config.toml
model = "contrastive audio-text model"
dataset = "Morse code for random letters and digits, with fading, noise and interfering tones"
train_examples = 26041
n_mels = 64
hop_length = 160
input = "log_mel"
spec_augment = true
win_length = 512
tokenizer = "word"
vocab_size = 40
loss = "sigmoid"
embed_dim = 128
encoder_arch = "transformer"
encoder_norm = "layernorm"
encoder_norm_position = "pre"
encoder_activation = "relu"
encoder_mlp_ratio = 2
encoder_head_dim = 32
encoder_fused_qkv = true
encoder_bias = "all"
encoder_qk_norm = false
encoder_layer_scale_init = 0.1
encoder_parallel_block = false
encoder_inner_norm = true
encoder_drop_path = 0.15
encoder_subsampling = 4
encoder_layers = 16
encoder_width = 192
encoder_positions = "sincos"
encoder_pooling = "class_token"
text_encoder_causal = true
text_encoder_width = 256
text_encoder_layers = 6
text_encoder_norm = "layernorm"
text_encoder_norm_position = "pre"
text_encoder_activation = "geglu"
text_encoder_mlp_ratio = 2
text_encoder_head_dim = 48
text_encoder_fused_qkv = true
text_encoder_bias = "all"
text_encoder_qk_norm = true
text_encoder_parallel_block = false
text_encoder_inner_norm = false
text_encoder_positions = "sincos"
init = "xavier_uniform"
residual_init = "none"
optimizer = "soap"
beta2 = 0.99
lr = 0.002
beta1 = 0.95
shampoo_beta = 0.99
eps = 1e-08
precondition_frequency = 10
max_precond_dim = 1536
one_sided = false
adamw_lr_other_params = 0.0016
grad_clip = 0.5
ema_decay = 0.99
steps = 6900
batch_size = 256
epochs = 67.8
lr_schedule = "wsd"
decay_fraction = 0.4
final_lr_fraction = 0
warmup_steps = 340
weight_decay = 0.4
adamw_weight_decay_other_params = 0
Rows from block 12 of the audio encoder of a small contrastive audio-text model, named by matrix and row number. Rows with one number belong to one neuron. Each number is 50 + 12 x the weight over its row's rms, rounded and kept within 0 to 99. All counts start at 0. After the name is the row's rms in percent of the matrix's.
Before each neuron's rows are labels from the 100 clips, of 14848, where the neuron reaches its highest value: "top examples" is what is common among them. Only what is clearly more common there than usual is listed. The data: Morse code for random letters and digits, with fading, noise and interfering tones.
# fc1: MLP up (encoder.blocks.12.mlp.fc1.weight, 384x192), inputs 0-47
# fc2: MLP down (encoder.blocks.12.mlp.fc2.weight, 192x384, transposed), outputs 0-47

top examples: the character "e"
fc1.85 088:52 38 62 72 63 29 39 50 35 59 30 48 34 40 37 48 52 50 56 46 40 55 42 46 78 71 50 59 36 76 46 54 50 51 35 59 46 42 42 62 58 39 58 43 26 35 68 62
fc2.85 089:71 59 49 45 19 35 82 45 47 58 46 38 47 48 63 41 60 56 31 28 29 45 37 48 48 54 38 49 49 41 63 68 32 55 53 59 46 53 33 57 37 57 55 44 47 38 51 63

top examples: reverberation; fading
fc1.326 092:20 69 66 85 40 45 53 71 53 42 53 49 69 64 46 59 59 46 57 52 39 57 26 36 65 41 57 45 47 55 63 61 79 42 36 54 68 59 45 51 58 29 28 58 39 58 57 71
fc2.326 105:47 28 52 53 49 59 57 56 60 43 59 50 56 36 53 56 44 66 46 63 52 38 52 18 48 64 47 56 70 42 62 27 35 49 63 57 69 41 40 57 50 61 63 58 33 41 35 53

top examples: the character "b"
fc1.13 087:72 38 47 68 43 66 45 42 55 39 58 59 50 66 67 42 54 68 42 59 31 70 48 60 52 35 50 45 52 71 25 53 39 47 45 44 55 37 49 56 60 52 42 35 41 56 46 56
fc2.13 084:34 66 47 47 55 32 57 51 52 26 65 55 60 50 48 45 54 60 53 21 44 40 66 49 61 45 75 60 55 40 65 65 69 51 39 67 28 63 60 87 41 50 39 53 37 56 48 82

top examples: speed: slow
fc1.355 107:66 46 31 41 53 37 52 46 35 58 61 46 30 62 71 41 51 55 65 57 46 58 53 61 39 66 43 84 47 36 56 59 51 64 44 57 42 57 45 63 38 55 53 47 39 37 46 35
fc2.355 101:57 73 61 55 44 51 53 54 34 42 51 59 40 54 47 49 37 44 38 50 69 46 52 43 53 35 63 44 43 52 65 46 13 48 51 60 52 44 48 49 41 53 68 41 69 35 53 65

top examples: the character "b"
fc1.67 100:34 77 61 50 70 45 52 58 68 51 72 72 58 57 50 46 55 49 56 54 51 51 57 51 52 49 53 53 47 54 47 45 53 70 56 53 31 42 52 67 62 32 45 39 75 60 47 49
fc2.67 091:56 32 36 39 43 46 36 59 38 69 35 65 52 50 44 46 38 64 51 49 36 35 63 61 42 41 54 48 63 58 19 53 46 28 44 57 48 47 87 59 45 57 32 50 50 44 71 40

top examples: the character "6"; the character "x"; the character "4"
fc1.59 120:43 54 43 56 68 60 65 55 61 61 62 67 29 35 68 52 28 59 46 51 53 45 51 58 65 55 52 38 30 48 54 52 58 28 51 42 44 39 32 39 68 62 48 34 61 31 46 28
fc2.59 127:58 83 59 44 84 60 65 37 31 59 40 48 44 42 40 36 54 37 40 41 49 63 49 40 54 45 52 62 65 57 61 33 72 61 45 35 50 50 46 41 61 44 46 40 40 40 54 53

top examples: the character "x"; reverberation
fc1.168 109:47 44 56 45 56 48 37 57 54 42 59 67 29 51 51 40 46 73 63 39 34 52 33 41 50 67 43 34 49 48 38 41 47 61 44 60 59 65 39 60 56 69 57 46 62 30 33 16
fc2.168 100:54 42 62 64 39 73 65 67 48 49 65 44 57 46 39 52 43 65 52 49 54 57 52 57 43 61 58 62 69 54 35 64 66 41 29 62 48 47 56 60 46 33 54 44 62 43 63 61

top examples: speed: fast; reverberation; the character "u"
fc1.159 107:66 84 53 58 73 55 56 85 71 58 63 32 79 36 53 43 37 50 54 50 52 55 32 33 46 21 35 58 56 72 42 50 56 37 38 69 54 42 34 49 43 54 73 24 51 52 59 48
fc2.159 098:38 43 47 60 32 56 32 46 52 65 32 64 35 33 34 34 56 50 53 50 37 49 50 46 60 73 37 35 66 64 41 73 52 38 32 64 47 34 62 43 55 58 26 51 56 42 56 47

top examples: speed: slow; the character "y"; the character "c"
fc1.206 099:50 29 40 56 70 38 52 50 49 65 44 44 51 60 70 28 61 54 86 39 38 49 58 51 68 52 34 58 48 56 50 74 57 51 35 63 59 45 28 54 64 79 60 44 53 40 50 56
fc2.206 097:54 40 47 58 36 46 37 86 46 33 44 42 27 41 53 62 39 38 28 69 51 62 43 66 60 75 60 62 87 41 55 44 43 69 47 44 60 56 50 54 42 38 18 27 45 55 67 59

top examples: the character "5"; the character "h"; the character "6"
fc1.379 088:75 52 44 44 48 57 63 49 80 50 22 37 45 66 60 52 59 49 58 77 55 79 50 37 59 47 49 50 61 65 54 63 63 55 49 54 37 33 42 58 77 67 49 38 49 34 44 67
fc2.379 087:46 29 47 43 49 67 62 46 62 48 47 41 63 58 41 36 45 76 53 51 27 52 53 49 46 54 43 58 48 50 58 57 54 37 33 28 34 36 53 78 49 52 42 52 51 43 57 40

top examples: the character "6"; the character "5"
fc1.237 094:41 46 57 57 42 50 25 52 48 40 57 52 64 46 46 42 47 43 41 36 54 29 62 42 51 51 36 65 30 40 47 53 47 54 27 63 57 60 64 36 25 78 42 50 26 69 41 57
fc2.237 083:54 40 53 45 57 51 53 45 53 41 58 62 26 50 50 55 65 36 56 66 51 67 64 68 57 51 71 52 44 70 34 56 76 47 52 57 47 55 52 35 64 49 46 58 42 32 61 60

top examples: the character "x"
fc1.69 090:62 57 44 46 62 39 48 41 37 33 61 32 62 29 39 40 67 59 51 31 74 42 53 60 63 63 43 31 32 40 58 80 53 41 52 37 61 62 51 45 28 43 40 35 36 68 63 49
fc2.69 093:44 62 72 65 45 80 61 61 39 82 52 57 52 46 62 53 38 37 56 62 47 51 55 55 52 59 62 40 67 60 59 56 61 60 40 73 50 37 55 42 59 43 50 40 31 47 42 36

top examples: speed: fast; the character "x"
fc1.377 088:50 58 37 46 56 34 53 67 61 38 47 45 47 52 40 38 19 73 50 64 52 38 47 44 69 39 46 58 79 18 54 43 56 47 17 56 65 71 49 24 58 44 50 56 48 52 43 56
fc2.377 099:26 37 67 62 59 65 55 45 44 40 53 62 44 54 43 50 37 65 49 66 53 49 56 44 65 23 44 36 45 64 55 50 62 40 63 39 43 33 65 60 64 39 39 37 69 31 44 35

top examples: the character "e"; the character "a"
fc1.27 102:49 44 50 70 73 47 37 49 32 46 55 14 50 67 29 60 54 48 45 58 63 57 42 34 47 45 46 59 37 65 51 51 43 43 56 55 38 41 53 65 52 64 54 61 42 60 47 47
fc2.27 090:64 58 53 35 41 43 63 38 45 50 57 39 23 69 64 64 61 51 39 48 67 60 53 55 52 36 34 79 48 41 40 32 39 50 31 49 64 46 56 63 58 46 60 53 35 59 73 53

top examples: speed: slow
fc1.48 106:51 69 60 42 69 79 31 44 54 58 50 62 53 35 48 67 60 40 56 47 59 69 51 59 68 58 76 48 76 55 37 76 52 57 71 25 50 54 46 57 40 45 67 58 45 51 49 42
fc2.48 104:54 36 63 43 28 43 66 58 54 51 50 66 51 55 62 45 60 50 63 69 41 52 56 45 65 63 31 56 37 71 69 47 46 50 12 65 46 38 33 19 59 46 40 52 48 56 35 49

top examples: the character "6"; the character "4"
fc1.283 118:34 64 73 41 37 50 61 61 65 37 47 68 30 28 63 68 31 42 49 51 57 40 27 52 56 74 49 46 64 59 65 67 55 44 68 42 47 42 40 34 58 62 48 54 60 61 53 31
fc2.283 142:60 37 58 31 76 49 38 40 51 65 56 68 71 49 49 59 65 67 44 56 50 44 35 41 64 37 59 39 60 36 55 21 39 42 43 54 60 37 49 31 56 46 45 50 51 66 55 45

top examples: the character "x"; the character "6"; the character "b"
fc1.230 132:35 65 63 37 42 50 36 56 65 51 49 42 65 27 65 63 29 46 50 51 46 64 51 51 37 51 53 66 49 60 63 46 44 41 63 87 37 44 48 69 34 61 69 58 48 39 00 59
fc2.230 122:54 33 61 42 42 41 52 43 52 46 47 52 64 52 53 50 53 26 47 85 46 41 44 45 47 38 43 61 38 49 55 47 53 51 48 57 53 36 58 39 32 43 58 48 45 43 32 45

top examples: the character "b"; the character "6"
fc1.24 091:76 55 53 55 51 68 35 34 69 63 45 61 73 42 37 54 72 51 40 42 57 55 48 29 68 48 48 56 53 50 39 39 26 44 38 51 30 41 48 63 39 62 52 32 34 73 63 61
fc2.24 096:54 57 59 39 55 53 40 54 71 43 44 45 45 67 27 43 55 48 58 38 52 40 51 28 45 33 34 70 47 57 25 46 57 62 73 49 59 33 58 37 58 60 49 41 25 47 34 54

top examples: the character "x"; the character "6"; the character "4"
fc1.199 076:69 57 37 32 51 43 54 54 51 27 30 34 50 44 31 54 53 56 60 56 61 51 61 60 53 60 39 48 50 53 64 65 62 52 52 49 44 71 54 40 60 74 72 61 47 68 24 41
fc2.199 090:69 65 73 64 59 38 57 49 60 55 37 55 40 44 43 29 55 44 27 63 87 37 62 50 60 36 48 39 37 52 62 79 53 35 46 72 44 46 34 24 50 51 41 37 40 48 58 43

top examples: the character "5"
fc1.189 105:35 72 45 45 52 41 50 54 55 47 43 49 69 60 43 49 52 64 44 47 75 33 38 46 42 50 51 58 49 47 51 55 61 43 27 57 36 44 65 50 51 58 43 42 61 51 43 60
fc2.189 096:45 17 49 61 49 56 47 28 44 62 65 43 37 48 61 42 51 30 53 50 39 63 59 40 45 54 47 42 54 55 54 37 47 59 57 50 59 57 55 40 45 32 68 41 60 58 68 54

top examples: the character "x"; the character "k"
fc1.219 099:57 33 59 46 55 21 50 51 61 47 54 46 67 45 50 33 27 44 50 39 45 44 57 59 66 51 52 21 69 41 54 57 52 48 48 66 69 51 69 57 50 44 60 50 57 52 61 44
fc2.219 102:69 68 66 57 66 67 57 44 50 58 50 50 24 64 36 48 42 57 49 68 62 64 48 60 44 32 53 32 61 43 47 53 65 58 58 74 56 48 57 43 60 28 52 46 65 56 59 43

top examples: reverberation; the character "7"
fc1.11 089:26 43 39 54 59 46 24 73 33 53 46 46 63 64 47 43 50 35 58 82 64 42 33 29 43 39 49 48 38 54 56 53 45 47 27 53 47 55 61 44 64 40 63 46 78 54 48 48
fc2.11 085:47 56 50 50 29 43 63 52 70 57 54 44 32 57 72 53 71 32 37 57 64 41 59 27 69 63 23 51 50 45 65 53 32 63 30 49 53 32 47 50 48 42 34 46 43 59 36 48

top examples: reverberation
fc1.350 115:60 33 48 68 44 50 57 49 63 56 65 55 42 41 43 40 55 42 43 37 56 48 53 43 52 45 46 61 35 31 48 50 43 41 45 43 62 51 47 63 17 49 69 47 55 40 98 50
fc2.350 101:52 62 46 53 49 45 48 71 41 51 51 71 64 46 37 58 59 37 60 69 58 46 50 40 49 47 68 48 58 61 58 47 29 59 77 70 32 59 53 36 62 63 45 61 42 47 20 46

top examples: the character "6"
fc1.280 111:46 24 50 45 49 63 33 45 31 63 46 38 39 46 36 42 74 47 52 45 58 35 69 48 44 52 52 44 64 45 49 76 53 38 28 52 52 46 43 39 49 49 65 53 31 68 36 62
fc2.280 106:44 56 46 69 33 54 55 49 48 32 28 49 22 49 73 67 70 35 50 53 54 61 45 49 42 59 42 55 50 78 56 52 19 46 65 46 57 37 61 44 47 45 70 45 45 41 82 58